python train.py --encoder_patch_size=[2, 2] --decoder_width=128 --decoder_mlp_ratio=6 --decoder_positions="rope" --decoder_prefix_bidirectional=false --beta1=0.9 --precondition_frequency=10 --steps=6300 --weight_decay=0.3
Rows from expert 12 of block 7 of the image encoder, named by matrix and row number. Rows with one number belong to one neuron. Each number is 500 + 25 x the weight over its row's rms, rounded and kept within 0 to 999. All counts start at 0. Numbers have three digits each. After the name is the row's rms in percent of the matrix's.
# up: expert up (encoder.blocks.7.mlp.up, 16x192x192), inputs 64-127
# down: expert down (encoder.blocks.7.mlp.down, 16x192x192, transposed), outputs 64-127
up.62 082:499488493513489475488497479509509482554490447505513477471471569511493500499504510497489483502570496515489545493526500499500560502465497511503519496500513505501505474509502503556518544501506497
down.62 089:506519547502439504506460555496493503517500525524502523520502501497493474551484506563505456526512492507489490525516541450502520531496520468499482501544494497495528513504491461503476523499503501
up.63 172:503491502490477495506451507499474493513501495511466501507549515529518514521510519561473499502501558436448527464498497502494499495539507478514503450480496501506497500535469524496499485501508505
down.63 121:500494464498568498503474514499502516494495492510455500518583502505521536508502499558464451489491501473480503500458496504498503481480514437490510489520499503528490497506511503440503500476440429
up.64 156:460517484495511465493506503491492489526548500490518526513552492526503508509490516520479440530500519470490498523504500503492500503504545478490510498501518515512516489493499503450501486528522504
down.64 138:501467500471514499498489513501497507501476514502465475528481511522509556500519501573499461495504481499499489503467500512508480486502519503501502498515522479544490496503508450500552519456428427
up.65 109:495514499471499475505484532490499504514470453526483490473481482544481494497495482517498464502462568471486534542494445514518499513491493515487496496500501496498515479513517499489516510474525495
down.65 112:502552489513538482491488518497496485489499512507491506502495486506471546509472508521521471498488461513502515501472487501508493459476500494495518502547499508523492540503479470467500495460478503
up.66 113:448510517487496498465499476509538491486519477510473476499499487479489480526495501479497510508496493514511525509528513474507587488448503498487505495490493490493501508508469499514511502451579505
down.66 132:516533499475484469512521507512502496536519521477466489496496491485512507511455515500519456522462487469562524493475503530510519497442562483491476499499513498506519466505497496510523525502499518
up.67 119:448527496479488475496482486518489528475487501483512497499491513501502505515522497509438506521520472462434491510529497493568498497531504497515490498504471489499439486500485529513461503544448496
down.67 105:552487493524495491524512496499571484524514486496456489514411502488457542505494493501455469548497477484497476536484501533500451506502487500490507501522510511499519515492504463508497501487461507
up.68 071:444460498537507498490512510541520434499490490483501497499504479515456488480495499568491581505511507506489501534496501485495533493497553519493511532498509481511528508511528534558495508494493481
down.68 058:536506531516497510537503507526474500572496482487502478448467504525469488518535501490504499504492520538480501511488580520489507463499504503427532467493528476499500506464509451505487510508505504
up.69 148:531446517486527553502516538495506502511516526504511554514534524498510494472463489478569495503525500498508528482501504504499494466484513457528481510491508492500491480498463446467514523477495501
down.69 147:501482483497494532548471542515501512529482562493445502511449529463499475520454477528495486500492515513498496498480499523518498507454487501467520513505495475538507478492507498505494491529503505
up.70 056:483508523495507449559539501562518492467500498508536504489511504469467483442462494495528562511509497501505509571479548495525513478463531491502544508490530495502495515501530523493510510495497522
down.70 039:496467534493549498518550481499582501498472494479494513508479486516482489500501500499504510530497478510481472472524531498513519460445452455410468509488500490499506498469511527507530507503498482
up.71 042:496500506524496517461509490549539469486506477532542486500476518481498497526505488488482503494498462528494499517508500499544504437492546521509500488461502498476510508435544531541502506500482496
down.71 028:486491528487534519463506515491446485500492514499503414508501465490526500504495501509475501487499502517476471498530489502483507502489497500497491489493484500477491500502487378556476561500474470
up.72 075:471497504505499499508511503542520487495490495480477477511497470499465470524480488499498517500498490487516520501548493488520506498484507505485513519450496494489504565502516505506476505503455491
down.72 068:480520536495593473497493496477500526526502424498487466565496441474510510563497508513484492499486500503497516494502523522499498516489503454481497486500534492472492500476489490539466502495496525
up.73 067:507460516489501518506583444554522496478476501477516508498494517471487463496475518499496533489507465501516493503419554500505514481502510486510500586448500484506484476518522495494494512525494482
down.73 069:486497532501502514497538489508546519508468502501463500483501522495505475511496545522498489571514493509512489553490487508481490502461423477493464497493496499486499509473486484497479490465542484
up.74 070:500511503528502501490506509530501498494526504526491500506500502493448472451475486424458508523505483498501533498499516486501543487449532524517504508496494498488501511478517512506458496509549507
down.74 075:499471499485478495520504520491552473529482504463492499500460519500479511498505536532512501480489495515500462542500594485523493562430532488501480504538488509492491458497488482549536514388499498
up.75 083:494504500517500427478491454514497477491473549518472519493515499499457495497465500494488514510524492477501522584509520489586480502473563504508507526504503470492504512478477551542491502465465516
down.75 099:516493513502462469552503499483537482549501520483500481498491506508512505556449537537507496536516475505512495507442503461500495529461475521478515499512497514515459488526508434483482538499521500
up.76 084:495502526501502498493559482517496499504532539503480499517503498499502472521447524495498482528537489540497526541545535498558491489483505497494507480491516517500501541481511497532509474495457500
down.76 079:525500513512541523508480500477515490507467482500465485492506486551490476515510478498496494501454497512493461512495506486519501508446492558526479507515507502483550498518541452504496517499538482
up.77 064:513466526518503502466516466537572461491509542496510504500511478489425460468472532491468493527503477492523493522485510516499504466470497489484521475478494477505502481481529522500504512489516443
down.77 048:485509462495487502470497502503476485510500500500511506527512519479493450536497519474478471501471475500470481512498510505486461509507539410504491539532487484498517484522464488498505482479526493
up.78 121:507453530436500543534495521525507508491483512462495516499489533456507496535501523527492545497566479502507491469499503497470525469503454510527492495506511455464492496499535492536520497490502501
down.78 112:481500492494483489496500574505501524505510501494511504520540530494519511524440496495496488489510502552492541496510518515523498536499454521466489498509439500504543496501466545503482501500522522
up.79 048:488506505497487465512534492534507492466491518506516480498477442491426452493422516500518567510507469500478508516474489501566498468472572500504524514495510502516511502490494520529493504507498498
down.79 036:500465498497527502509494468430504456500489515485465510501497506519511503486516497500488501490555511515496436496502537452496483527483477464417512492527500498520502512509501573509503522489533476
up.80 034:482474500498500505514507506543504474504501542501503497492497533503450474504449582494503530500523478504536509556496502489563516485498505507518531530479481457501502501500506560528502500504503499
down.80 021:501509487542513490470500460509502497507483442499525528511467484527500517497481498501484495502531506487525565510491519513503509497493519494524506503569499494446496512496505460494491537479460409
up.81 145:499481515517489528506486449494502491488489488508497469505506496511504498548509489501510513491519514514504503493500498498498574517436517496482527505511500501524527548519493492506431520504551504
down.81 126:534523493452501488500484491504511503530518514462432497502502515492473493504482518515498462515465496507499517497496532551498499484434564490473466504518497464545500503484495473500498515497486534
up.82 083:487510480531525506441521488490498457511472486495479504500499505500521502495489479437497510500530485477522504562486515458501548511497583503494499479510500473502493501489506497546489497529491501
down.82 097:489528511436579541489496506519506486483504460521500488502498463536475452504501522493468488482482502494472496478471498481503489462523457478520510476511552503550503498537574466472501510478497488
up.83 059:491491515481469472532522501530500504525492531498523486457489524523497482526480501517495457503522508525508514569542500507487547465507519479496502498523466500503485456506506498516514517491503488
down.83 064:510539501496490507501508504490449511555511501499463523485458499473514529498470510477473502511500486529458542488544501488513481497470479500520517528504474560469521492499502495487500540497488506
up.84 061:500494543523490499500524457529508510481518493549517493509492532490450420536506504505545491496524489486490495488496538503509502469449478501528488496462507466496506526469499551530489480489499477
down.84 070:474510535525508501515455549478519484504486541522513538489483499530469501494491506520521463536506500510497457496448502501487494470479487491488486515481549498455507489484508511460507506488504493
up.85 117:510499465494499499494505523490497486523503486508517566531563476492546506478501484569454477485546508486497502486524487496491472500534509461519500546503535520512533491514513529462508505446497532
down.85 111:514501462492521494495474504515501507497509496498466491532571499510504516505476506546444486488492511484464500498459503506515503493512522440489504447514510501545496500505520464464502491478468417
up.86 086:531479493460510537475556514526514502538512589509529531473501537462524468499480526476485495532513492487519431515474508510480494500497487475488496496492482509509472450536514505497515494526544511
down.86 089:520550496505488550473498474541512519484472500482460478487498560495522471512499547528494488496518479501499495504490454505522483518500468494510465495480500482511480503498520478498460501473531476
up.87 098:477492496474463500543499513518525498493493494500511499466489457623486518483538399505542466442474532535457482495521504501457483498501491502492514517503505497526478504505490486490527512499488572
down.87 114:506527489475513434500519496466511533537481499491489524516488499487485522452494509498499498503505477502493525509512488487506495533521467457500506521529493524508499482513507487511539500512495471
up.88 114:508508493503505477427489485516498508514460479441527521500501525486498502517461510475474502547520474514474552505493489484525556501506526498492523509498485492495455479495505493503493527510481479
down.88 110:527482473490479504522525506480527501507517478494464524518498495504495517506468503501485518505504466493494453564459498507504511498507504467493489501516506488554492516498500475499475511482454508
up.89 090:487504519525487477487518514525525492497535512501491497500503489494474494497494509499521517538505464493503504502549499471492526461454521502501524502500458502503467519505515550519503531499536503
down.89 090:517498492511498480491506508482458489527520544481518535492471475478507499485456515467516505504517520552493548505503568514496483509505500499480490525525508507534459502500490417531500497508458496
up.90 063:507480482512500451580505534492544443513497497490510453524537502486512430493544474541507521490501484509469504501476508503481480491513501462515525542512470505530486505479495541503484553474498497
down.90 057:490540517505484509490486515531511525516493511506499514509440460551546489544496506481462475447489496487455524479510474516536487503506495513477496508512506438496489509506505514545490445546490479
up.91 081:499486524501465526538517494519502514415497500497515491455497548515506533515524508501527511502459498486438494475498503487514464501521504480499474518493484488534487487482484498476479510506457499
down.91 111:499530492477456452519537521514503529595514513477496517493478484500504504504476531503500494533510488498472506518520473494498504511469481478503466480531522508474450462529511493513503518523500518
up.92 074:504501522491489449519566518524525518497575528535528503521494494498459481490455495517505508502536483498477519565543517492542484473489510494500509507501504474500494504499488499518493503475493503
down.92 080:500502537499481529516463491500511486496489500509481514490506466489512469549414503468510480495491501514504428469494509480519493488450505504491481482506488519528487505504508508494536545465497516
up.93 077:482481496509498532507536496523485508499514507508482497446494503501493510473484508524501541500524479489501603523450501466567484478399520506504501505485426472499500516478486544510491495527470513
down.93 063:451488501509475483505499552484503515545491458507470530503487581497505508564546486503514432564483538478504511526542541507490518555456517453514512469503503532487494472481510527480507496520523525
up.94 096:512487487502509500500509531523499490528502512496519535502531486465520478460495511495516500516534500481514453502488524458452512498532521498498502465486504491494498462554516490491496495511521492
down.94 110:499556488472496554496490500522515504514510507492481481516503498476502443502492523504453474487515487501441499502489497515517511549504492464455497495497520502500461463505521484517492499463525498
up.95 137:490523496481438463528498491500499546485487460532532491492497568500490490524549487478477462486525483567464521492499460486507499500499446487548512555555542521497449467527483515511482514508515514
down.95 122:506539451487486497481501495505487562591505516498467511498502495470494503502492509491472490512506501481483536499521508502511503526473498488505495509537496501500501500504497495495499499505514472
up.96 099:486497508501480494579465504492517499477504474460533485501493482505476461460512480557497465495502492584455437507514490520491500501507498465503523520480562499510503523535528503499516490484505522
down.96 114:514560501473494474484503514504473518529502475494502502539475497498504531503499513496495527501501498496487482489510506532507471543524498395506507484507520513501480498510490418501518480505496486
up.97 028:485509499506500493507524467519537500497483490514495499497501522492499486524434523484486509501508475522487495530493502478534517447483507512522532505505497505501508508440503591533500496500473503
down.97 014:508538524534421460467462491464507473495501504497514505496490484516496512509503491519516499509485509468497507517543494486497522507508471520447471524539546537492482500506482462471494498481495568
up.98 127:499495500498500490484499495499504502499496515539469553568529490502499481526474471559493477502520504507495499505541516488511483483522500470525502529496544485488481487500498493521509507467538537
down.98 118:514501494500497507532446492514498500499503523454475488500495518492501505540490489522486463501536531523457492494488565557538496495484494523465513503499539462556514481510500498500498467499490485
up.99 060:438484526501494492482521467523511501484505499496500519517488522496467485526510493495502486525525440491464577513501495502561533476466518503520530544501491493484479479498494530525507511522498480
down.99 061:481506487516484440536503524485512528526500427500502500500436493513500501459499502534493498511502501503501499507490500499500499511479502430465497500510558532502502496505496444505502495498498527
up.100 044:521524530510482538443506434515499497497502501496489501502475504494499505502525506501477536503533470461499546486417540495492530494457559518494506459426430504499529498532481558498496510511511522
down.100 049:475480499510515521507471515490521498501499450534482510441525522506500573494512536532536500500470534503500484525493494522483498446531497464535505498567457520507502523525515430525485483501498462
up.101 117:545501497520519493527490500471493507509514514525501520501535500528522525483528478557490499539509521469437486434492480572469468493570479473511498482439512514501504547470502506477502478480503496
down.101 112:510508458501519489503482518506478511496500498498489501525575500503513518517467507538432487501496500490484525507459486508515503525487505455497507468538502502549481505507510504469494499479462463
up.102 121:473525496518492516492487453476476500498468500495487485493507497500502497542505505467463530559441493492473499492504498502503542534555496500536497491541507510514493499494443500498507495582538502
down.102 125:561488494496570495502503554501501504463494497509486481504491502501459508511474502546473417495490499500492499536472520525493462511456514505503520504561515457516505512508514498484492509429462501
up.103 096:475499545467500510490512499529502499495501527508500497480488473467483450504487530522477512507510486521511474509494512491507534472489499482501548516494479501484503499472519546503483495499504436
down.103 096:489507468462463499485522524494509482493498442447502535501546508518515499505478501486499510506507461541513533479507527588522536495503527480461480513515501473512516439507501495500501527522516508
up.104 080:474496499505503482534536480515518463504542529498498499516508504475480457496494508473535529519522471481517540531564512486585510442485519499507498529471495495500491505493499508512523510467508504
down.104 078:481505479508530482558497508500495498504477523468455493516498494502466513470481454519509490527418501531549498484512509490476508596459505512517460506529520494505498512489526485503471499516504496
up.105 158:499529466510485471474483502484471497499514505462487517520535511530496505502498506510421499510488502438406505490534488516522490514515447471497505473501498529504504522506485491481511475488513505
down.105 114:501499465493533490498485505466501502504499491500465493539527499505525533504488503570450465491501501499467500493485513517502482490514525421485509492520510501527499507501525464475510499461450425
up.106 039:414501508516494527481566474537546512530497496499496524509502500488415476512457512499475513535502440503509517509503503499522525490499564505520531510491509488483484493490503511502514512513475505
down.106 029:506525472496503515492503533475454452519501527482509501489494470526500512500439495485496483486476515507462480512498503503540463533536533430542439457484491500511502509501502479474496506474557521
up.107 120:494425508492508496508541510502493511510498523468517527481501554510509498501497500517523507477498503512501539488493493507510543487505457514525470501456538502487496465509500495502525550507512531
down.107 121:507506496503508529513497505512499521535502529483488534506499510447501507505458483515508495479498518517496504508499512506518504508458497527476498501513470474553506499501507499510474480522490497
up.108 118:472496510415502475490483505511483499500523503535514504522534533508495543490479532485501502555489497464505467517532496486495515485508497493513501508544506498494469466530475531494519500500486504
down.108 100:496488455505531495481506528489486526501478501488475511513509503488535510489503490549493480496505516462448501512462510503503470518498507452504459486516502501519502493493504512449508502496438435
up.109 157:480498465495517514524508514498509517543518492549518607509515504508501502529497458525498482529504500491453478493501501491489477504508499528519465490495559502427512458492527494490505498472458539
down.109 132:512462535496505494514469540497477506500499557493501543524471502502498517508503492516468469489525494510505502515514514526519462506496485529435534522516529495537501469527502499511504490499477497
up.110 095:488506501472503463483528558503520559521500523512490528524509522493499488493454505480494520533526462484424441524452500509543474508487501477539505505490469526499482473480465525499498501517504525
down.110 089:505538527501513493484503497480489507506498462501490532503478498504494498519500499516491511497498506489537534529502494503502548515484481510467488507485518522507484510502516440512517499506473476
up.112 080:518462515513493538499498484514503495518566458498485489485480532492497516518485497476514545493503477488510524511505498455516476515475504518502487522486473505501540512462520551501525503537444479
down.112 088:484522533560512501515499504521522528495497515493452519472397499515467465510526511498505398476572463498469537487488500518481508550463521503512490472511496488503501506526508504488499534473500504
up.113 079:521474494528501502516526486518498531502460500500521497495483527476500499539483468507492500486539495551516503514504549498531511496479560503489542560493487487476495517505414487529430512529495490
down.113 090:489494502489499452497491439488520520495510471507492491493510506493507478522499504553524498498500485507467537535461503516505535498467479510469494464512490492507515499500540502498497504505524510
up.114 092:507480498574510513492499504492524464465497483470501506519514477474459373494490489521488558500519505490498476533554519500504483500498500500555519500481508500495501560493488494500522471475516568
down.114 089:499496507499481463517485507472516480515517491497491513505523500507494540500478506478471393551484457496511504502523549530503518604433464500501456474517507508528508502433502467506523495489519526
up.115 091:500478511507507527526525539500530482493487476512524521484495498460513469493503458529529493491557471494510518513455495481518486492422495518584501528475497486478507499508495505497485549516500471
down.115 101:490479477489497482504447484536482522504514514495490469504499524473515497510470508527502487510487507499490535502501522535517491558475471503457505496507509497532513517461516515499458472511535477
up.116 105:506463500506520523543502536467482511552530506518491504504522515551533481516495501490515489546529533528492532460494485504487547516384476471480494497492545509496497494505498489499494534467556502
down.116 106:485538506501491478519436530500501476512510498487466502536490516508509484532494512519498505520499497502497534532487502499511527560492498510487528520549500483515499505509495456498486481528510489
up.117 073:504477482481504470483563572519510477544492487487531522516490496508506518499503507540530515496507491488497454508451497506466452503522480499533499499479500483445490446505481505497503506569467516
down.117 084:495501486495488536511434495452500530498489512488476555516491543482503471510475475509510499506467506498501508526524555497530500540486479489499476493509493515524501495492509532504471487523460462
up.118 125:547510485531520480513476523426468521499467415512508511475506509538527501504517438501494491516513500504503456459502485507493457562519489537516502495547562510497512506505470466506464484491526488
down.118 121:539516500500543491498497509512502491451508506488495496524497498500488504519478512561474435497484488504498503569480517541518496499463513493465524486520542478543497515514511496486486482472482500
up.119 137:494486505499516494506457490494467541498516473495441534525514530543522501516517482505512541503502515524525506449448500509494529500473478494473483500517499494502522498548458494495516561500510509
down.119 114:522504497492525488512494509481507527506503513501487517521530500497501506505449502585496469493495494504463506506489502554506484500498505518451493491530512451517494501513512505506483497498487482
up.120 074:491464517520496485491505492498566501513490475535499501506470486497492421540468502499499495503510441493484509547506533490498500496491514516534498509466529491494514494471516546532528491512466476
down.120 076:498534528519479506501498507520486486496479505463502486481525485510507498503434498530535508518499486556508503502512494535500467513470485513482483456545549449518492504519518497490504499460498512
up.121 074:515485501510507501465501499530490494499500498523465516519518559499493475468463509497497521522485512446508547516477500501556502496483498492524547510510523468494491479493495537504534512504540464
down.121 073:499489471509511469485522531476509510525497501482505510513474500538463503479496530527526481468484498484485491561481501505498503561504517469473484404556490503494503494478498417548522510501511537
up.122 071:491451555497495512501497512564533503486573513497517490503495503464445462472481498475514487507539496502507499521528547459535505475435484490477508450441499530456524542494519492512519545466520495
down.122 085:511515488503393509528532557447518529578512508490495527507447492473501519486473493490587498478501514523499486474481493554502471503484501499497491509595502505508528473497464512465519521497458516
up.123 119:500495466494520499474489502488538494544506491514497495524518497487499517490493536476488495497530441529534508505495487453504501529489538498509574507520508487500501517465522507506472530514535453
down.123 132:527520492459506560498456497552506491532502504495510477518469510531498452498493504492487501512516485498450503479512555508512501522474466485462544487556549497538497497498458486536499501484515493
up.124 130:546458527467501573455489526501494524503535500505496486508502469501544522479516463508504480471505499489504398439474504503490502505522502466505502451509474507516495499532507475487496528512500515
down.124 126:507492459516532493497495485511506558513503506500417495502517501502497506531470504557495482516498487505501545495489488526493510501477515487426509503511493474519490508505514496507466508499508484
up.125 033:457524530522464477500521495587516479520501529483493486531478508467468482521501498496467516515505473497479512548500473485552528429482506513518523503476449478441530489506496558508538490517508519
down.125 028:463472507520499512510535547523520469503490513501502456488529422517552492490513469515454520515481499532507474517511492494476482508527515492505513485530482485506489528512521467501465499478462507
up.126 058:484508514491507468497528497534509515529500499476503479461473521486483489497464501503504512528515495503468514563508484475556509467494555512557516545511500476486482505487485521561513490504487517
down.126 039:510496540480456481542499545504508465493466484494530492499518503527513474496446512540504534571489486514491475521421543501507506498518490532507497446511506515494513494513515485495490484505493493
up.127 124:493458511524553548495536508502542489494506492510510524507519500499505470509489481503520479476495525507540469501459516504504501484455504522522496498491540449483484523498506464501500525497503543
down.127 139:536480498492502502504482489505500552514500525495464500513501531495499501508462499574488459502494502499481501510463491529527462502466499500437493504495498461527502488494517487515468529521492488
up.128 107:495522508470488483446492491505479504526453440515483531545502504544503529501514493534491481535533460495427471485504502495521473485550479495555524527497508503493505496552505503521470497511494514
down.128 122:529493464498538518497494520494505536500546509500500530508563499503508509508491500511454501493537495506491505537494554530510478501496503506495506468513510505546496497494501501486500500495447498
up.129 118:476499498419514498500492498506499544522515492520501554514506491478504521550490467510500491500512488496510483487529522482493494494516504500499472503576529508466489442478497481509503513458482518
down.129 124:535501500505500497507495511505500538509505504497468535516501500487465495513442507520494485495531520512493511515498519553502516501477503519428491507498500499512507482506503507511480512502497498
up.130 113:498505506499459501496504560516543534520554493498497500515502529506492496533514518521497494525484554514481473477486512490497531493426474482487500477497498553492515424512552486483500496497512503
down.130 122:522544438455492505501502505505468540536502518476446531490501497488501530502493508498514460500506498498533545503542499497501507517496520503504483533512543500523498500514506485492502529533495505
up.131 051:479474537495499500506539505564508458506516509503491484503494489497476397509483528494500514503502448500506513520496460497551520474475536480510541503499493484514495514507514539556507502507484497
down.131 031:400531496554498493590504487475502512500467503496486550501498515484486509521464494515484534499481493505506489512452499490497476476442480497511489505502511494516487483507500477494426552508521598
up.132 096:497487531490499488525516531516493498548489487483528517507503516551501506462509449536504499480513504503489500470460492454457476481503487509500533521446502499451513447530475496495498572509518494
down.132 100:489562471496414507496468514521517521512505503486498523518489503503506494523482536473495485485514475523484506525506515500503548545464501504488473458526500499516503518526481499489507510549526566
up.133 120:493499522512504531489503461514491445492465491477461526487500510495465478502499493511476557505526447501442552471483531492541519485481497501515506515503500485486480506540509509509502484549503468
down.133 126:513485509494474466509477518499552492502535510507554512493463541520476489494500504496505458516484494537489466557474521498500514547481475492500491490562504529490520507491491447498523531503504506
up.134 128:516502500468487495491495498515501548514445530477525510552491538471507504566484516479506487467521467509499489509531514459515511502553467493458512479499503520490458492509500490514455499505510492
down.134 120:500517510498469550511496496483501534539474494470428522514505497485496487502471505570484489506529481517489490502501507598522495513470495494458466504511472473527510487510503500512480499502500531
up.135 097:488475538486504506486501489503502524463508498461492475503493518496486495532519525514487568513500506538455548501502501505504525490485479501506488436506506500494494515477465546495534531554503477
down.135 093:531504512496531477506560512479541499508501483524543479506510501483489527495476513492499519446497488476505507518501508507498483521498533455451456505519505471502548489535487498464449508491456517
up.136 087:473509491490494495461506492518510496492478498460467503503487502546500500535483505481530504503505436486500551511503487505528506455549488511516507503465469489457552513515505489508491509496401485
down.136 102:532518482461500501535521507534447506519496539483452501509516500475500500494496535491497473496523504501508501528511512462455472517440528519503493504502522496506499502498540420499508519510489498
up.137 079:520442518497481515530522528521514463480554545540502496503498500502472496504465503515572517505543486462512502544517546454503490494501489473545520479504481486504500508520486521544501519476519458
down.137 075:487457552532478484542514502496491498522477481458517494497501520489524523549490491513447473517479498488527496497492555526512461548442509494460524492509498554510509478466488525483500509545495508
up.138 084:507498486505504464512519513503512494485498522462507498513498456487513483484444510516526490529529497519501490505504493572520505501497536480528566501498519552505474494459497486497470498490445502
down.138 111:461499502503481488518508498499469493518490497485493515532502433508501494503444463538510512462507492495494486552516518504540479553452488500520480464526526493509493494488478499506479485518484477
up.139 063:491492555473490494549581506519533498490488534496544500475495512529499488484487517527495513486517503501489505515502507529508531437483491474539506510485511498495491506507503525499498477510511508
down.139 067:477522487469458496513538519513497526499499462485486510504493485519528499507430496480486530539510484501500499528481495510519522498485508474481428510479477484508530437513494502494494502512506501
up.140 102:479497503508490456468506518524539502504498483535529513504503511492493503496480505500503471496553498519514496564500509414528503473487514508528589498459504489492505491478475510504518516510520523
down.140 098:523502534504522512502499504516494488513483514523485486450496500496501501504491503509485483514492495507486516501561533488504503534448504502474564470531547502529523548495502443503511513512498451
up.141 035:502505532509505479527492487515493491467490479493523533477491499499463510512505502516493557501500489499487557534497575508483500453499525541496482503514514494494502512486475505548518481517467509
down.141 030:489498490478484468495484473519484501541528476496470428494506458555505511514481485504501524491502504534478526519516490564507511533473485505512540472504497536477617474562492498536508535462493466
up.142 104:483506461474500489497497459504503507558502498445503515517510509485494500480501498473498472520530502521510483504517499487514551494521512497508513487504557496468449508517499473516492498469522535
down.142 132:502508545499494506507493497488553500518487500504479465512481496500506502520466519504495509497542471519502514522519493551507517527513486491434528501505523440521502489511490477504484500514493514
up.143 065:497493501493479484520514496564523490492479516457546498525516466499499493503469502491531503477523486517478461519457526502512517477517502478568511519461555480522502545468513499523497479492486510
down.143 055:480503499490537490469572499501551529519511487498526531495505507502530484496479554521476490542503502497507489503500492488485469485505467488488505517493502487508500491499513501505567508505523498
up.144 157:531464512494529551489518507503505479486470441506501509487526497472513489453482428505563499490472497497519518483468512493517504494477550499515491511491488487499511507495470510481454535485462487
down.144 123:536495487500516489508499492501479566509511509481484494473493499491486505507500487572502464505485517490492499517479500520500489506441508492491493506525500435520492484502519491491482498510482471
up.145 069:484499545536496508497520493511583465481490517499528485483488492486433476507492545496493517500487499497502498531507515514519525459506510499517503513458491465501503470532517546501524521492493482
down.145 066:493504497452492507500481445512504493503540498512503512481503493497496507501484507501500505493525478515580514525463502458508507483468503492516494517499495478509521486498504478496526492465520507
up.146 059:525479498528499497501490509559513531511580483522482504522493565506486508498462515486501499513515515514514479548505486451504508491462500519495504474493467512456505515482535508480545532545501447
down.146 058:529504515518551504538541519465485488506490520439439547504498506498491535515487531498516481509497464507502503521507547502503466561498496523476497485514504504500516502512503462502504538492499522
up.147 149:490503492520542503519508522492507499514535479643509483470492481486517512502475501473532504498501457505516471541465504501502492506490543518499482512512483505532492522504507499554498490499518479
down.147 142:516475531530562547491428506487464534501463518523474496501474515502465500553513501501468456510536510531512462506468524554522446506498499499486499518519530487523500478505526496485497474471487503
up.148 059:501496496528508499498550512505494513517542478586494507505509474480503503501451492508526497509507455536465469517501503485515485496489519502507505511476457500477514494502492504505494491540502494
down.148 069:504507524488517539470471494538503514500473504510489471496446506501466501541514472497454457509483493504508504505450487488535479511465464503487493476490552474508497458497543491486481504505500533
up.149 126:504472494489486527462541523499517492524497493478505497500478510519509509500514512536535472457513492502501488490483565496535487496504487503494495485470513526499483478520505490499534499508491508
down.149 126:490510486483472491536504499534502563558499539492461544506505501502467499499499500504492477541471527501508494515497493502511508582452493475473492505502491516509480446522511486510478495555535497
up.150 111:487480496540572477486485511489488489504503511493502504573520465500502505493476501506475498487484513477550455497477517515501499505499529497461506486520495503510540545488498486489466530450501492
down.150 125:507501527494579511499486499478531490476503495483482433521489485520481520509476547511488475482494488505486495534485487512521510498501497462490501473513520495534486520515529489500499496474481500
up.151 098:503518494509507479519505512497501499496506564525537498553509495509501493490497502410502521504509481493493505543511498506510499497499508483525526493502497543507445529495484496448471507472470502
down.151 106:496480503499496488495518495486541524515467445501499487533453493491523499501430500519492544508514482493495494522505513529515494518497514415480482491500528484537499478503502511472486491503488497
up.152 082:489528520518466540507545476545537415463533474506496478506489500463475498506504467514501515451520458534495499499504485479510484477500478533516533504485460460470494532512515541516505498503510524
down.152 076:508468486524442506537534522532495489558489553525524499512491473483507482508479502499524537489448522500525499503484516478492503515497501503495518459506543466503477517506503490525501507500492450
up.153 113:446512505501472502465455460501508513514545484521496486505492495523494502517509473529494470500510513498482513516536499439488512512483564490461519492496483485508525517509512506499499521463501508
down.153 107:537493457450525511508498501507503505538495505488442523500522491497478565498496512506488441538481512507559534503494489497499516464457536497521506542502546528537492505505495425487505526513479492
up.154 092:469501500515516517479525454503501451519500443472482493504517412458494524476474516525513494484481502514533510535498546511493528492513528489492511540475514471534515502487483499497496514472493496
down.154 098:501523539500521492527511523559480502550494490473472483519498530508475505512490524501485509525468527514543513500478519490480518491470489565534540527543531482558527486551453450491490489462511508
up.155 085:485535500436484491492517501523513475501522457509453482549500499550472501482525489509507493485476490487495493531561498479510499506473501519447499422466490457489512513564528503495512553486528514
down.155 092:516537499502480538501514488483483491550496525510497509482500484478451547499459504500545501542495510504527509530493521496527473493518498496476519526546454504525496510484501438504497499491498521
up.156 102:495483500518498493502551511511498477488496489525496503512503539457471443499489506471505508509529413500491505526479484500524512501480494498529575518442524472494494495490524546497465511540524481
down.156 131:481506530503470509510492499511539425504455492497484503500498511508507484549492512515500497526489491520492510522523500504503534566445488498496501469546493504513503516491492472499571457512508514
up.157 110:495503494514486490501502459511509502506509528451448517497477496522456500504482484510466512483533460488481512546468505478521496481502563506492522602467497473467503561477493564522465498567473515
down.157 116:542501508472496508500499483532498478505487504467480465528454496482495452502504498502469506499505478502531502567466518473496499461478524468526501512568488504512542511456509418476504508506462501
up.158 211:502535481468507509478491456485503521514465461527527465471434446478505507541500507491495446512513507558538493497523492501495512547474518559420498505518511505505495505479506471516479507470509494
down.158 154:509504513504558495475501511482487465503515481475519515498434487497453515501484515502501457497492495512552534556480509510530529559429535495485478516519529468535516513511497492516484505485468536
up.159 129:522488494489509487497536555496495499532528478508498539495476520507490495512492489534521507493540497506483483493476516500526485502506504532503477518503527521386504498475479494525501478512453493
down.159 136:532433552496525494549482533495503539495498538503516488502470502491473509530515507498481446488498503559518500527487505523477479513487504555469535500502543442512503475501509486495468506501499543